A small encoder-decoder image transcriber, trained from scratch: decoder layers 6.
Rows from block 8 of the image encoder of a small encoder-decoder image transcriber, named by matrix and row number. Rows with one number belong to one neuron. Each number is 50 + 12 x the weight over its row's rms, rounded and kept within 0 to 99. All counts start at 0.
After each neuron's rows are labels from the 100 images, of 14976, where the neuron reaches its highest value: "top examples" is what is common among them. Only what is clearly more common there than usual is listed. The data: seven-segment displays showing three digits. In brackets: how many of the 100.
# fc1: MLP up (encoder.blocks.8.mlp.fc1.weight, 384x192), inputs 0-191
# fc2: MLP down (encoder.blocks.8.mlp.fc2.weight, 192x384, transposed), outputs 0-191

fc1.4:54 58 60 46 36 45 39 34 28 64 49 47 59 64 46 54 39 57 18 42 67 53 78 53 56 44 51 33 56 64 43 43 52 47 49 59 52 67 57 38 45 57 49 67 34 61 47 62 37 38 30 61 75 45 61 48 27 49 46 61 53 42 66 67 59 50 58 60 64 50 30 43 58 32 45 64 50 86 51 49 57 62 55 45 48 34 55 43 64 45 57 35 59 46 58 46 46 44 40 58 55 42 41 58 61 66 46 52 49 60 41 42 51 46 37 54 49 36 36 50 51 52 33 44 56 55 80 53 52 57 42 65 53 56 60 55 28 35 51 55 47 70 14 39 36 77 65 50 39 51 41 30 70 45 57 46 53 56 57 48 43 55 36 54 40 32 44 56 50 60 28 62 25 75 34 62 59 46 70 67 39 57 41 48 60 45 50 56 72 71 70 68
fc2.4:62 48 61 57 42 59 54 37 50 59 48 46 48 64 47 44 47 62 50 60 38 38 73 67 66 53 60 25 57 66 38 31 45 55 59 52 45 56 42 30 61 61 61 61 58 58 41 50 47 62 51 52 63 28 48 44 63 48 45 41 50 35 66 56 57 63 54 55 50 47 59 60 37 43 58 80 46 39 56 44 25 38 66 59 64 52 50 66 63 90 61 23 53 26 25 39 41 54 64 44 76 40 47 56 37 40 37 30 52 45 40 54 38 43 57 60 27 48 40 38 45 55 49 74 41 51 53 47 59 62 43 71 50 58 49 50 45 46 42 43 38 74 37 68 43 53 37 43 56 57 47 57 42 55 40 31 63 55 34 50 63 39 52 57 31 45 25 44 97 49 45 47 49 47 64 58 56 47 52 35 57 39 40 38 61 49 38 52 54 69 64 44
top examples: red glow (51)

fc1.331:46 49 38 52 68 49 46 49 53 41 42 23 44 63 69 39 44 83 53 74 38 31 40 53 50 36 63 62 62 77 40 55 37 61 47 36 05 61 38 50 60 48 46 39 48 60 61 62 37 50 72 44 53 41 85 61 66 42 52 68 67 64 50 51 44 54 48 46 45 20 49 46 59 58 22 40 54 61 55 49 52 51 62 64 56 68 61 63 35 56 40 32 51 49 48 51 46 51 69 44 51 49 47 73 43 43 52 62 47 38 48 22 61 47 51 44 56 42 51 49 41 44 79 45 46 41 63 37 43 56 50 53 51 47 66 54 48 54 44 57 53 53 50 61 61 59 31 39 40 53 45 53 59 66 34 57 50 39 71 50 32 50 41 48 75 45 61 66 52 41 47 85 53 40 54 41 62 66 32 54 39 60 56 57 56 47 64 53 41 41 55 38
fc2.331:41 55 51 71 58 52 55 48 43 42 55 58 64 67 52 49 60 30 53 44 58 52 47 36 39 65 35 59 43 46 53 73 47 23 72 47 43 53 35 50 50 55 40 42 58 45 42 51 49 31 74 51 31 56 28 46 61 43 74 20 22 52 59 44 49 44 37 77 40 69 54 63 52 51 48 51 62 39 35 45 23 53 45 52 70 68 49 54 53 59 45 35 35 42 55 41 45 59 53 63 27 24 63 49 35 59 49 65 66 57 60 51 40 50 43 44 37 35 53 45 35 64 46 67 48 51 48 22 59 56 65 55 32 47 56 51 47 26 70 36 45 50 54 47 47 46 50 64 59 79 64 51 47 47 59 19 56 58 57 43 49 72 72 33 44 50 36 55 41 55 20 31 63 39 59 46 56 45 60 39 66 49 36 52 42 55 56 52 40 62 47 53
top examples: white glow (40)

fc1.91:22 58 57 42 56 28 45 72 41 53 52 58 56 45 63 32 62 64 51 50 59 48 42 44 52 46 44 54 64 79 30 56 50 73 31 30 52 40 45 48 62 66 73 30 52 59 64 40 58 37 33 83 42 46 66 62 60 67 38 46 56 67 43 59 45 64 50 49 41 63 45 67 61 28 69 56 47 48 59 40 60 41 60 49 35 38 54 51 61 62 43 31 59 50 57 45 35 35 33 45 33 57 37 51 64 49 54 55 65 41 41 61 70 60 59 44 38 38 42 51 53 42 57 33 25 41 50 48 38 39 47 48 54 53 46 46 43 57 31 38 84 50 45 53 54 62 50 58 70 55 51 54 71 60 41 73 64 48 81 46 47 58 46 46 57 23 49 73 37 44 56 67 30 52 50 54 32 50 55 50 33 36 65 45 53 42 52 57 61 59 42 37
fc2.91:49 42 65 59 57 49 40 37 48 63 61 37 42 62 63 54 40 53 63 53 70 50 39 60 46 36 67 55 58 47 43 58 42 60 72 19 57 60 34 42 49 56 26 53 34 46 50 63 45 33 46 34 57 38 47 62 33 31 54 55 59 64 65 46 27 68 40 60 59 42 66 53 43 58 50 49 61 37 43 51 60 44 44 68 38 55 32 43 59 45 43 55 49 71 50 37 69 54 52 30 62 72 51 53 75 53 42 39 42 71 59 31 55 48 36 41 41 37 21 45 60 41 48 57 61 40 63 44 48 66 52 54 50 53 45 53 59 55 44 47 58 68 49 68 46 38 72 52 78 44 28 51 40 25 34 32 53 36 62 48 44 38 67 36 74 45 35 62 37 29 37 37 47 44 23 61 62 62 43 65 53 51 40 40 53 49 66 33 47 31 67 38
top examples: dark on pale (45)

fc1.225:68 38 60 35 55 35 47 44 56 73 54 45 51 43 44 65 44 46 37 47 45 39 44 56 56 49 50 39 50 57 24 23 57 58 34 43 30 69 64 58 49 33 36 74 66 39 68 60 62 54 56 55 46 35 38 72 49 61 34 77 59 44 35 59 50 62 71 49 35 57 50 51 62 58 74 56 41 73 49 29 53 52 33 39 32 38 49 56 29 71 46 37 40 56 42 56 41 51 41 64 43 56 36 57 57 44 47 49 48 58 42 42 70 62 42 43 48 43 62 54 56 76 44 39 64 49 48 68 34 50 75 56 60 48 37 69 57 69 37 45 61 34 39 36 66 51 51 47 60 44 51 49 58 49 52 67 61 35 79 70 66 46 36 51 54 40 47 24 54 65 49 66 61 53 60 37 50 55 59 66 22 54 49 41 54 65 39 57 57 64 38 45
fc2.225:48 43 33 44 34 47 33 47 74 45 60 49 50 48 44 53 39 60 44 60 31 36 21 32 47 26 42 42 58 52 59 30 57 53 22 58 40 49 51 65 31 57 52 40 47 58 50 64 54 59 49 52 35 51 55 68 57 40 60 47 46 59 51 27 46 55 39 17 58 61 41 59 40 69 51 37 70 72 59 60 42 83 60 27 49 34 65 38 46 47 56 57 56 47 73 53 50 52 40 46 75 70 36 48 40 66 40 56 36 44 52 67 60 48 55 49 50 45 50 51 31 50 51 52 44 42 24 62 52 52 56 48 58 48 43 52 49 56 31 65 67 49 76 60 77 37 53 50 37 29 52 32 55 48 39 49 30 18 46 58 43 58 45 48 46 48 61 38 56 40 58 55 54 37 23 63 62 55 55 52 37 65 36 54 40 43 58 67 42 46 35 60
top examples: dark on pale (94)

fc1.162:49 45 46 56 59 45 68 74 54 25 64 21 55 53 35 46 33 57 35 61 60 48 53 68 49 38 61 50 50 49 65 39 60 71 32 45 72 52 70 56 45 42 66 61 54 66 70 46 40 38 44 75 51 44 32 57 29 47 47 52 43 35 50 55 36 45 47 63 53 28 39 47 53 45 47 66 52 53 50 40 56 48 46 40 55 72 39 55 49 60 41 51 27 57 44 52 41 50 40 40 52 68 41 46 52 37 36 58 28 76 35 62 61 38 54 48 53 47 59 65 40 59 51 36 38 40 57 90 42 79 25 48 67 52 69 74 64 63 51 47 66 66 38 61 63 47 35 70 41 55 29 31 64 55 43 65 70 37 40 43 60 41 44 54 62 49 50 47 55 44 42 47 61 61 48 49 49 47 44 67 36 43 46 51 64 56 33 56 34 55 63 40
fc2.162:60 64 64 81 66 42 39 38 49 59 48 62 50 47 63 44 64 40 45 39 49 51 47 47 52 57 65 34 43 70 62 34 66 59 35 41 46 46 58 58 51 53 43 48 31 33 56 51 47 50 51 57 40 37 47 50 52 50 28 37 61 42 39 33 57 47 39 68 57 54 42 43 56 43 44 46 66 51 34 39 58 42 48 53 45 47 52 37 39 48 50 38 49 56 63 61 49 56 40 52 30 49 56 43 45 68 62 45 62 15 54 39 73 60 53 53 54 46 41 28 47 43 51 49 57 57 44 29 46 36 37 40 44 68 56 15 59 58 42 60 39 32 69 37 58 46 65 29 43 68 71 62 64 12 59 61 63 65 51 30 58 64 56 67 55 57 53 56 65 38 46 67 68 44 41 37 50 28 38 29 48 31 74 67 63 52 64 37 26 60 45 54
top examples: red glow (38)

fc1.88:34 40 47 76 50 33 52 52 58 42 45 33 51 37 53 41 40 69 65 60 43 61 64 46 43 30 47 57 55 52 43 41 60 37 23 51 30 58 75 41 48 76 45 54 60 77 59 56 39 32 47 59 50 49 58 68 59 43 53 55 62 52 44 81 37 57 59 58 43 41 59 44 36 38 68 63 66 50 47 37 64 50 83 53 50 56 47 45 39 58 58 50 47 77 42 68 52 50 27 58 53 51 38 40 68 59 33 43 60 66 53 29 53 54 52 28 54 37 55 47 25 57 39 46 45 27 43 49 50 53 55 48 72 51 33 65 41 56 52 40 44 34 42 39 36 65 57 61 64 58 45 68 51 41 43 59 49 40 46 33 41 51 40 60 56 21 59 56 38 51 41 45 55 29 56 51 53 41 59 56 49 64 58 15 58 52 30 29 54 53 37 37
fc2.88:37 48 41 57 45 22 65 43 28 38 46 40 64 57 65 45 51 48 47 51 71 43 50 38 64 66 45 47 52 42 52 49 45 51 23 49 58 53 47 28 40 57 46 48 44 54 56 53 32 34 40 55 36 39 40 41 48 49 68 61 61 55 36 50 35 52 40 60 62 52 48 41 14 67 51 60 50 26 25 44 89 62 51 61 60 30 49 55 58 51 49 76 56 47 39 55 22 38 45 34 52 49 43 25 39 51 44 70 24 33 53 33 58 47 59 71 44 69 64 53 59 53 65 61 30 64 23 63 42 41 57 55 57 71 39 31 52 52 50 46 48 69 55 57 57 33 39 46 39 35 34 41 51 58 43 63 51 56 42 52 37 46 56 61 42 45 51 52 51 59 56 57 46 69 50 32 39 61 49 52 31 34 59 55 37 33 45 60 55 55 65 64
top examples: red glow (41)

fc1.198:43 46 56 39 54 45 41 48 59 37 51 32 29 57 77 28 46 75 51 65 48 58 37 51 38 53 40 51 39 50 42 28 50 61 50 35 59 58 64 34 58 63 38 47 39 44 30 50 35 47 42 40 48 44 46 45 62 63 36 58 45 31 57 56 55 53 66 42 48 60 62 43 41 56 59 63 40 48 49 60 60 39 50 56 51 40 52 49 39 36 43 08 52 57 53 55 48 46 54 46 21 53 35 58 51 34 65 75 64 40 27 46 44 63 67 45 40 27 47 48 47 61 46 41 29 22 44 42 40 64 42 72 58 38 84 50 50 71 29 54 49 56 47 38 49 54 44 51 66 70 71 78 47 45 54 69 56 37 44 51 49 69 61 61 41 43 45 26 42 53 48 66 53 61 51 79 39 54 32 65 49 50 39 49 50 56 41 56 40 61 43 56
fc2.198:39 60 62 40 52 37 67 60 62 50 44 58 50 63 55 55 37 42 50 50 37 46 61 31 38 44 69 52 57 50 58 62 49 33 63 51 52 38 52 27 69 62 39 64 57 32 56 35 47 52 54 40 50 58 35 52 49 32 51 29 33 45 41 52 51 61 35 57 52 71 60 69 38 41 64 79 51 48 36 44 47 41 58 74 48 67 46 62 54 72 57 48 50 43 60 60 58 48 49 18 59 72 42 54 54 56 51 41 46 60 42 64 57 58 60 53 42 58 34 38 47 58 36 40 64 54 47 44 54 55 55 36 41 47 73 51 55 43 61 41 59 67 41 65 35 51 44 47 45 54 71 37 54 33 65 25 25 39 51 31 58 77 71 36 20 51 29 67 59 44 55 45 53 47 67 74 26 40 47 44 61 36 72 54 33 50 43 29 53 57 62 35
top examples: dark on pale (57)

fc1.43:45 68 72 48 47 34 64 41 58 43 50 50 72 51 57 33 41 54 69 49 44 47 59 56 50 28 42 44 40 48 57 41 58 58 46 41 37 46 56 49 53 76 67 59 36 45 21 43 38 60 52 63 58 38 67 28 57 48 42 62 56 51 23 50 38 55 42 58 36 47 54 71 46 63 37 46 42 70 33 53 51 59 77 49 28 40 43 55 50 31 41 18 63 59 48 64 54 69 51 40 29 64 56 48 40 55 77 53 82 47 36 30 49 48 38 34 53 33 41 35 36 28 56 50 45 49 37 44 29 58 52 44 60 53 62 38 51 65 53 58 65 45 67 40 67 46 39 62 55 68 53 54 53 40 41 65 58 35 55 58 50 52 42 39 46 36 47 45 57 61 28 70 34 51 59 55 43 65 32 55 57 43 39 35 49 56 63 60 42 76 62 54
fc2.43:57 45 60 55 52 47 66 57 35 53 36 45 42 69 41 68 56 62 66 04 38 51 48 36 44 43 44 59 57 49 45 45 66 34 23 26 29 61 64 55 45 57 54 54 35 37 60 52 41 68 44 62 44 41 26 50 46 45 51 30 48 72 59 52 53 41 35 57 72 54 38 58 63 56 41 57 46 65 43 49 71 38 47 22 34 28 43 70 41 37 61 45 38 37 44 36 54 52 52 34 50 38 56 57 56 38 37 13 46 57 56 60 54 59 59 33 65 44 50 43 51 51 39 51 50 58 49 68 48 65 58 38 62 66 61 58 47 59 51 71 63 50 41 50 46 58 68 43 43 59 60 33 66 48 57 37 49 57 30 63 48 68 55 44 42 63 31 42 55 45 34 51 36 56 56 49 50 45 59 73 22 35 68 41 50 59 65 38 57 43 44 59
top examples: white glow (42)

fc1.14:49 41 52 38 70 51 39 44 59 46 43 20 34 54 61 36 48 43 58 60 50 52 67 70 50 38 76 67 69 46 47 61 48 52 56 45 58 50 57 52 58 61 72 39 51 51 60 43 39 44 45 58 60 48 51 45 27 57 41 45 42 54 48 72 55 46 42 12 41 83 57 40 58 69 67 42 54 58 39 19 52 54 76 43 33 30 52 45 35 53 65 39 34 58 29 52 54 64 51 61 35 53 48 61 55 45 36 36 50 64 60 59 48 46 53 39 65 58 37 63 21 71 48 43 69 46 44 62 42 38 73 46 46 55 43 57 43 45 48 29 29 46 63 54 49 32 62 41 52 43 47 46 56 51 45 67 58 44 38 36 47 49 70 75 67 66 42 32 50 56 46 52 43 40 58 60 41 58 34 59 52 35 35 33 42 57 51 71 36 36 42 57
fc2.14:61 48 64 50 55 36 23 31 35 64 67 50 32 36 59 50 48 55 24 57 54 35 58 67 44 49 42 48 50 70 51 56 47 34 39 44 72 58 48 52 63 60 52 51 51 52 55 64 42 44 26 55 46 70 38 57 45 29 41 53 48 58 50 62 63 44 33 62 51 56 58 57 81 46 49 57 82 48 32 49 66 50 32 47 60 39 41 62 48 26 59 36 48 48 52 45 67 54 40 41 57 55 53 64 40 60 77 52 50 56 62 51 55 61 49 54 57 51 45 66 47 60 58 28 87 68 61 44 37 53 43 44 47 51 37 50 44 48 51 30 55 37 60 48 32 63 51 46 56 47 38 45 61 50 56 24 62 58 38 66 53 74 64 45 58 67 59 33 65 43 45 47 78 42 29 49 47 30 42 60 32 40 33 40 32 67 69 35 41 55 62 53
top examples: red glow (38)

fc1.144:55 47 33 55 47 35 42 62 39 72 65 50 54 49 54 40 40 53 31 53 55 52 58 42 49 66 54 67 61 55 35 41 45 51 37 43 46 48 50 44 54 71 45 40 48 60 53 49 27 48 49 57 59 49 57 64 55 50 61 54 49 63 69 54 66 47 55 52 51 48 38 65 56 41 57 56 28 70 70 57 57 43 76 58 34 43 54 61 52 60 57 54 65 49 51 51 45 39 53 52 46 45 44 64 66 76 52 44 37 47 22 40 53 66 49 42 21 12 29 43 31 61 39 53 30 55 63 59 50 43 49 35 52 30 63 70 45 86 43 60 59 41 45 46 58 43 68 37 69 66 45 37 48 34 41 43 38 23 43 60 76 55 51 66 47 32 72 62 34 51 56 65 27 46 26 61 45 58 46 60 46 50 65 45 64 58 34 50 55 49 53 67
fc2.144:50 43 40 74 40 61 40 51 37 56 30 49 69 42 54 52 32 52 45 37 59 49 67 67 40 56 67 50 73 66 25 52 53 62 52 54 55 34 66 62 55 37 45 57 66 54 48 32 38 30 53 36 51 38 51 38 57 57 59 61 51 63 99 64 67 69 45 57 64 41 56 62 48 62 67 48 45 45 47 50 38 38 52 51 71 66 44 62 50 63 57 44 58 51 40 39 58 42 41 41 33 76 49 49 32 17 46 31 34 45 46 51 36 58 37 51 41 57 50 55 50 59 66 43 63 59 67 44 64 56 50 42 55 55 48 42 48 40 53 52 48 68 42 73 50 46 58 51 35 49 42 59 54 50 20 30 48 61 51 72 43 35 52 48 45 49 38 84 61 46 61 37 66 64 53 54 45 48 32 38 48 53 65 55 40 33 43 36 60 40 53 24
top examples: dark on pale (98)

fc1.143:55 68 22 57 54 50 44 50 58 36 31 49 70 36 44 50 33 42 43 52 29 47 68 60 44 39 39 42 63 29 63 62 38 30 41 46 39 42 69 30 50 53 50 47 62 66 59 52 35 46 59 46 37 53 67 39 39 55 41 47 51 53 52 78 57 65 45 37 51 18 52 48 70 55 36 46 52 66 57 47 50 52 46 71 55 39 54 66 60 57 55 49 37 60 59 59 63 45 51 31 48 74 51 37 53 54 57 63 42 36 39 51 45 50 47 46 55 35 46 44 22 58 38 31 52 57 38 34 49 47 62 58 65 72 42 41 77 69 76 65 51 22 45 43 39 25 30 53 67 67 42 58 50 51 31 51 34 54 58 52 46 65 63 50 57 49 56 56 53 59 48 63 59 20 46 41 42 59 65 43 49 48 73 49 35 36 61 37 70 51 38 49
fc2.143:45 59 60 55 33 79 41 36 44 53 39 52 43 68 59 47 52 64 60 41 39 52 59 29 55 62 57 52 46 62 35 48 36 45 83 45 55 48 59 42 56 64 44 54 64 34 48 71 61 37 87 45 44 60 47 82 52 54 55 28 60 52 41 44 65 49 56 47 57 54 67 37 44 41 50 39 43 52 40 46 04 57 35 46 43 70 45 59 43 60 56 53 61 46 38 39 49 44 51 48 28 52 68 43 58 53 52 59 51 64 40 43 40 46 44 50 45 55 44 55 46 46 51 63 55 41 39 30 68 62 40 50 35 60 50 35 46 36 49 51 61 45 52 46 64 47 47 64 61 50 38 44 41 63 59 23 28 78 60 36 60 26 62 53 45 64 58 21 57 71 45 25 54 66 36 56 55 55 42 57 83 46 48 54 55 49 48 45 35 54 42 59
top examples: dark on pale (49)

fc1.10:60 45 41 45 61 54 46 50 52 54 71 27 67 65 39 61 44 47 24 38 57 49 21 37 51 44 42 62 68 63 31 48 47 59 50 56 41 49 46 57 37 47 47 77 51 36 49 68 35 68 51 66 31 44 50 72 50 46 52 42 37 42 52 27 34 38 71 39 53 25 52 42 54 47 52 49 76 63 38 46 54 67 28 59 50 45 53 52 72 45 69 53 34 21 39 62 56 80 36 60 61 33 42 65 61 32 50 40 54 52 63 49 47 82 44 46 65 56 43 58 65 39 55 49 75 60 46 84 39 53 56 34 45 44 43 53 62 48 37 43 49 42 32 51 37 37 56 48 56 48 59 38 58 59 65 56 66 42 62 53 53 50 20 56 44 59 55 46 51 49 46 45 49 55 57 49 43 69 24 66 31 46 45 54 48 64 43 50 54 53 58 57
fc2.10:53 54 55 49 40 57 61 49 41 44 39 57 57 60 39 49 51 47 57 42 42 68 75 50 44 60 15 61 57 43 58 50 24 51 62 40 53 52 48 72 72 82 66 46 63 35 71 48 54 50 52 31 59 74 50 60 39 70 66 41 23 68 41 60 74 46 44 52 73 46 62 44 41 52 65 51 59 32 32 29 57 50 33 54 45 45 50 50 60 45 50 62 44 60 63 56 35 63 49 77 50 39 57 48 29 58 58 56 55 52 61 61 49 58 56 54 63 66 80 45 43 64 73 39 35 42 48 47 61 48 59 16 30 40 22 40 37 45 63 35 54 38 57 29 35 65 36 54 35 52 59 54 57 42 50 38 49 47 48 41 56 50 57 47 48 42 41 36 52 70 58 44 56 48 48 44 41 40 51 28 55 44 49 57 49 42 57 41 71 49 64 60
top examples: dark on pale (100)

fc1.60:45 45 61 67 46 25 53 48 52 49 49 49 41 52 57 57 73 45 63 83 40 39 63 53 56 41 47 37 45 39 34 49 59 50 40 40 61 73 57 35 44 40 63 29 51 45 65 56 39 58 56 29 29 17 56 44 48 60 57 66 41 55 36 60 44 45 48 66 42 50 41 64 39 44 69 75 59 59 39 35 74 52 58 64 55 24 46 60 48 71 33 39 38 49 57 36 59 37 62 24 33 54 49 41 72 42 32 46 68 60 41 37 59 48 80 43 36 61 43 41 54 39 59 52 55 35 53 52 38 44 49 57 56 47 78 41 51 45 37 43 60 68 40 55 53 53 48 39 56 44 48 47 60 52 56 63 53 23 47 57 29 58 46 57 41 47 38 20 63 44 57 61 38 69 39 30 46 49 71 64 34 38 64 58 42 51 43 49 57 55 42 46
fc2.60:44 68 37 48 83 33 41 48 48 57 51 46 64 37 57 42 35 58 63 59 50 54 65 42 38 26 49 56 48 51 51 65 48 36 47 51 45 46 46 43 66 63 55 60 41 40 28 37 54 44 42 47 39 56 65 39 55 31 54 41 51 54 33 45 32 37 47 59 49 49 51 69 22 49 55 54 63 39 45 54 95 49 65 54 52 33 47 70 59 35 49 27 32 65 46 69 55 39 60 45 40 40 49 67 39 49 43 44 74 49 52 52 67 54 40 29 61 49 56 53 29 43 45 52 57 41 41 52 44 55 54 44 48 44 31 46 59 76 37 52 49 42 57 73 45 51 62 52 41 73 37 67 35 57 56 52 29 48 83 43 34 53 53 17 69 60 70 55 56 54 43 62 46 48 46 40 53 37 45 45 35 42 47 42 45 40 71 31 35 62 39 51
top examples: white glow (44)

fc1.115:50 45 44 65 26 19 56 56 49 52 59 29 61 51 46 75 39 49 42 47 73 42 36 39 39 43 56 52 72 45 60 39 76 64 42 73 60 42 42 45 58 47 64 44 51 32 48 31 53 69 44 44 34 45 64 47 43 52 57 42 42 58 36 40 41 54 49 59 54 50 41 32 59 37 40 50 54 34 34 39 59 41 28 45 36 22 42 53 52 60 50 52 58 62 46 48 43 55 43 52 59 52 56 57 70 47 50 67 38 62 63 60 61 47 54 57 36 72 46 70 51 53 58 69 56 60 52 53 17 41 49 53 53 65 42 54 41 76 61 41 52 50 47 52 41 77 62 37 66 25 58 51 61 41 44 46 50 26 60 59 59 42 55 49 55 54 72 19 34 42 61 44 44 47 73 50 61 71 52 72 40 64 34 64 44 47 35 53 72 51 49 65
fc2.115:49 45 34 45 30 43 46 39 46 62 54 52 56 29 48 35 55 40 80 50 42 51 19 38 43 31 32 49 42 32 55 29 60 53 39 57 61 45 41 84 55 56 61 60 58 46 60 45 68 54 34 40 41 47 42 56 61 73 43 44 40 17 36 30 53 42 47 54 51 53 47 15 44 57 53 43 59 38 70 54 72 48 45 40 40 49 38 40 46 30 41 52 31 46 43 57 47 44 53 58 36 48 36 46 44 54 47 69 46 53 46 41 49 51 54 59 43 64 63 57 56 49 53 53 36 40 64 44 48 29 32 46 46 69 61 70 47 53 51 39 41 46 31 41 52 44 50 54 41 47 58 63 58 48 60 63 46 48 49 58 53 67 39 69 67 52 68 21 62 69 30 86 59 67 47 34 50 52 46 54 49 49 40 71 45 51 40 49 65 73 73 54
top examples: dark on pale (72)

fc1.103:48 34 75 17 30 57 49 45 30 78 46 41 42 51 37 56 48 40 31 37 61 58 61 30 52 43 52 49 40 42 36 47 58 49 26 53 58 50 55 54 58 30 50 75 40 41 39 64 19 52 52 55 54 50 66 53 30 43 50 73 44 39 50 47 45 34 76 67 68 36 49 50 37 61 55 63 45 38 41 33 50 61 41 61 56 65 34 56 85 38 65 71 44 80 63 49 30 57 46 55 50 45 58 68 51 62 45 41 32 35 50 47 54 65 41 49 55 30 59 56 50 55 47 36 51 36 45 60 42 69 37 61 66 56 41 38 52 36 59 42 51 57 44 58 43 46 43 51 40 64 47 51 44 58 36 57 51 55 49 47 44 51 59 60 40 60 31 51 51 59 46 68 29 45 51 63 56 57 49 58 34 28 37 61 40 67 30 45 27 42 49 56
fc2.103:66 63 52 55 29 59 50 50 48 61 56 53 61 41 53 45 24 43 58 74 69 39 41 34 56 46 39 45 53 22 22 32 61 44 79 47 24 45 21 74 40 48 54 53 44 59 69 57 57 55 35 57 51 36 47 64 42 71 67 49 35 53 78 35 45 55 40 40 37 59 65 43 33 60 55 65 57 55 61 41 49 64 58 79 63 51 38 53 34 54 43 65 36 57 34 48 52 54 58 47 70 41 42 59 57 29 45 36 59 48 31 46 45 25 62 63 43 49 59 52 32 56 37 51 48 37 53 47 39 32 26 51 48 36 46 42 65 68 44 46 56 69 38 44 36 69 60 46 39 62 45 49 47 47 68 51 41 49 56 52 63 60 43 51 25 41 51 59 55 54 47 59 61 69 49 65 37 43 59 51 60 45 59 67 60 29 50 53 68 53 46 54
top examples: red glow (56)

fc1.195:39 53 53 58 17 47 44 48 50 44 39 56 37 72 51 52 61 62 31 55 56 47 58 33 24 58 55 13 37 54 60 54 54 50 44 47 51 35 36 60 61 46 65 51 31 40 44 55 43 41 44 60 46 57 53 35 44 55 57 55 42 53 57 38 70 43 63 63 50 77 64 59 46 66 47 59 40 45 43 35 56 60 46 60 42 40 55 51 67 47 54 53 36 65 33 50 45 24 43 35 58 48 60 61 47 49 54 53 27 50 70 78 39 63 52 44 46 31 62 48 78 87 29 38 59 36 54 57 48 53 44 54 51 47 59 50 36 51 46 70 49 78 58 49 25 36 69 64 52 33 40 44 40 60 43 51 61 59 60 52 61 54 61 46 43 63 49 48 46 55 35 61 44 59 50 59 62 27 80 48 41 33 53 55 69 54 31 55 54 37 29 44
fc2.195:47 44 70 52 31 45 60 37 62 70 66 39 42 54 27 49 59 49 40 42 51 44 54 51 56 43 50 57 60 40 29 40 60 45 55 40 48 53 41 49 29 38 32 57 61 45 65 27 45 51 51 51 49 39 38 68 50 56 58 54 40 41 64 57 42 58 46 50 31 61 73 52 50 56 66 65 32 39 34 40 58 50 79 76 52 53 37 73 49 87 28 55 62 54 37 40 42 61 65 31 40 54 33 61 61 36 36 32 45 50 49 22 42 55 49 55 39 51 42 50 49 42 61 76 44 46 50 50 56 67 15 60 42 30 91 47 52 44 36 45 46 70 20 60 41 39 40 35 54 41 34 58 60 50 44 57 42 46 64 46 43 49 45 51 32 53 48 49 53 38 35 44 61 43 55 68 45 62 53 48 39 42 50 38 55 60 55 51 49 63 56 36
top examples: red glow (50)

fc1.120:43 66 57 43 41 37 63 58 43 46 59 64 50 57 41 34 58 56 37 42 59 37 50 36 47 35 53 59 51 15 32 42 42 55 35 53 47 47 44 48 45 49 62 43 43 54 49 49 22 52 24 64 36 59 64 62 26 24 48 53 51 39 68 58 49 68 58 44 57 57 44 71 55 33 60 44 51 58 36 46 65 58 54 39 44 34 51 43 63 57 40 66 39 22 43 53 31 63 61 59 58 54 37 47 50 62 34 66 59 63 45 38 65 56 45 45 40 35 51 48 34 57 49 76 47 30 44 41 38 54 52 49 68 29 47 75 54 79 28 54 68 53 43 48 34 44 38 77 65 54 43 59 73 57 57 42 61 45 62 57 36 49 42 49 43 32 52 31 41 58 46 53 41 49 32 50 50 36 47 44 22 49 68 27 56 53 30 62 58 64 53 40
fc2.120:48 57 57 52 47 62 52 47 58 55 76 45 49 26 44 62 83 49 72 30 60 55 43 51 38 41 49 37 39 44 42 72 70 56 30 53 43 62 34 48 45 23 55 58 39 50 37 34 41 57 41 56 57 37 45 22 36 45 32 56 56 32 28 58 28 54 47 53 49 44 36 49 64 49 47 65 48 63 47 43 55 55 49 38 60 36 57 48 62 40 55 74 64 54 67 51 50 28 47 40 53 55 50 58 68 45 55 65 34 43 43 37 55 69 45 46 66 37 41 52 39 42 63 65 60 63 50 71 49 67 70 74 69 52 60 63 40 52 59 53 39 31 51 33 64 47 49 40 54 48 65 71 56 31 42 65 72 45 55 71 45 40 51 50 63 45 65 38 25 41 45 35 41 37 52 35 59 39 47 58 46 75 43 44 50 73 47 62 66 44 62 56
top examples: red glow (58)